config = dict(
    image_size=40,
    crop_scale_min=1,
    horizontal_flip=False,
    loss='l1',
    stem='deep',
    residual_scale=0.2,
    init='torch_default',
    beta1=0.95,
    shampoo_beta=0.95,
    eps=1e-08,
    precondition_frequency=25,
    max_precond_dim=1024,
    one_sided=False,
    batch_size=192,
    epochs=12.3,
)
Rows from block 10 of a small image denoising model, named by matrix and row number. Rows with one number belong to one channel. Each number is 128 + 32 x the weight over its row's rms, rounded and kept within 0 to 255. All counts start at 0. Numbers have three digits each.
After each channel's rows are labels from the 100 images, of 14976, where the channel reaches its highest value: "responds to" is what is common among them; "peak at" is the part of the image that holds the peak. Only what is clearly more common there than usual is listed. The data: histories of elementary cellular automata, time running down.
# convs0: first 3x3 conv (model.blocks.10.convs.0.weight, 48x48x3x3, each kernel summed), inputs 0-47
# convs1: second 3x3 conv (model.blocks.10.convs.1.weight, 48x48x3x3, transposed, each kernel summed), outputs 0-47

convs0.44:084080140129126084103124116182159123148133213126104065114097105157147162070165182119121103152168138121111128082167084087132153135126126174115104
convs1.44:149122152129093155072138110039113153145130116161107165133170149071131140122123085120117140152155088156142091178114175189131052144167104137121147
responds to: 100 turns on; 001 turns on
peak at: top left

convs0.45:126160182111209078144131136151152199144105174142146133128167160079105184115144109120119110046122129112078095131122124150106098095132141168135099
convs1.45:119136071098073187115122160146124029142137129153110137107180113173139059113105153179109122133103096115154148101136153077131166170107145122128118
responds to: 001 turns on
peak at: bottom left; bottom centre

convs0.19:162176109144111109151113137096091134121180180110154141175091086106103152158175108127093120101136178184083119049138105091145158138130111186133093
convs1.19:110102167106157117135121123161163178127144123173100109066157164108119100073136186140139043165145065079149112150097157142098105116162154145109113
responds to: 110 turns on
peak at: middle left

convs0.2:130123133126146127102161119118121137120090153133107058141139078108109094081118100121101097133132182175168150195087206179120101201111146136105143
convs1.2:102115119056079090111200111172145126106193158153110086126090086184166117126094153122139125141104187141118122194161134127102143096143147141116133
responds to: 110 turns on; 001 turns on; rule: rule 75
peak at: top right

convs0.24:103122190141134129108224063132167165113108138079125134142129130141106105174125155175124149150114149089124105092135054163064115139133089130119148
convs1.24:116123072181172106126047172104075114089131115175178121133134140120138183099170078138188093142127089120133162150100143095169142153118116135135121
responds to: 001 turns on
peak at: top left; top right

convs0.35:133130113099171116121145112072147108104104164122168128130103061132131158119161127096110129197128146110154125168096042145168077156101171078157165
convs1.35:149163157128120190162160080161082108174170132133177127074105102143127084157096091111099123076143147189064125134156141092139141177115109113124098
responds to: 000 turns on
peak at: middle left; top left

convs0.4:105126120170086134128146182143085165122161041105108180126116164153082143119062114123147161088164149103091135137169148101127110153194093131151120
convs1.4:140141117070146119076144095076090058185193151100124048144125123098168093150159123071135165161116129153123141112119094140140108131094134114113103
responds to: 000 turns on; large cells
peak at: top centre; top right

convs0.23:162142144097099107135031204147109127112087093107145175167171121132087147092136160122155157165127077092119118130185148104147127147110131143074123
convs1.23:121104142145093091113185028184153128102176148144128126098105157144132128150137109143119178111138185141168116060125149171136157114177140092110151
responds to: large cells; 000 turns on
peak at: centre

convs0.28:163140102087093143139244122177115131120168100033165105146095106130117140081114148134160140120136115127099140114124103153129148124171172124097112
convs1.28:182129126194180168144135113150124139087106087191121130131141115097143160175129103103085173157130185202109125170103122148120080090139134108155154
responds to: 001 turns on
peak at: bottom right

convs0.29:074130165055095152148100148113145139142088090123141130124107151174144106116142110157085155130116148138119101119145162249124118074159122163102104
convs1.29:144103097108142140108167086105092100107102131148226108061131091090142139132076100070157126122143097140149115145095132085127140147116139153107050
responds to: 001 turns on
peak at: centre

convs0.0:127085142090114122157159089156156110108070068126152084138138160131091158098173159127112214149111065082105133123194109140096122117127168142132135
convs1.0:180142048182096143157133099168132128128139157139159174161105105144153130110118095152101107137096063038116112084104078098106147117149118112123105
responds to: large cells
peak at: centre

convs0.39:059122133120151175142152107135136104100185187146069127197105124105172129123096138134057153102108089138162138117104122085100108137181167106124097
convs1.39:149111100076153078126155156146127180093087108157173164072165075157112104147138114123096141150152201192145113126182158158151114117124107138125172
responds to: 100 turns on
peak at: top left

convs0.14:145090142132127102121185124137126162106152149139171166126102147147119181062161101199127133131069088105103114096175151158126095195157067113120121
convs1.14:052104066111145093138161131164125190146126071099102085110169090116141130177134159173118143120164135176153130088143092069130154090118150138144108
responds to: large cells; 100 turns on; 110 turns on
peak at: centre

convs0.34:138113075120116126163208073152154141101084142129212173141128126167126113140066050152145141125107088155114104145102128091125097134132153141154107
convs1.34:121128160065162100091087187128104080123122149119118093111126127108127089103160126139142080105155176066146150111189181206109083140135137148126112
responds to: large cells
peak at: bottom centre

convs0.40:130125114113107124150097141203155107097084119141128196142087147100103132093136095146107133150124095108092102154192110120134111226107173145073111
convs1.40:137143163126155144148139228108112069121121144150164145194167233130095146147118157165122104134128105122079135125109170128106096148123134104137110
responds to: large cells
peak at: centre

convs0.37:109129059171172113140158101128122139163151172114080162143143115130116075139175100125116168138159167061154138216073115135145089130108119095132124
convs1.37:114147147046076146122162155123123105114097087175196115168093061144185112162066109129133095148159102173147106101147113118113116107114134161118128
responds to: 001 turns on
peak at: middle right; bottom right

convs0.27:151132133130162141081110134111130131084123075095135141143129150125111178146225091100141210132152125102123110056106064118137154150151120137118179
convs1.27:168111094163157143099112143098129196150149162123177074091116109083123107128143114100115165156100201103090099198141156148160135076109093144138102
responds to: 010 turns on
peak at: bottom right

convs0.6:169168127162152094131101179169120079136127126135151135153154187123151139141176087197116158113131098064069067107150121117087115148084160111111120
convs1.6:105086121125102120090110033103138204113129108114083121105123042134131097099102114101159134090107151147158167167099125144143175106117128160105161
responds to: large cells
peak at: centre

convs0.3:162150116134131161133020102122115136147131144187105161131119180109093127080097144137094120142130116032137083141184095125147112141118146153106144
convs1.3:154090152163123108147079099127139125112121186105092106150116181141092142022151137097208128116127103055115129099146163127101111132127151140121145
responds to: large cells
peak at: centre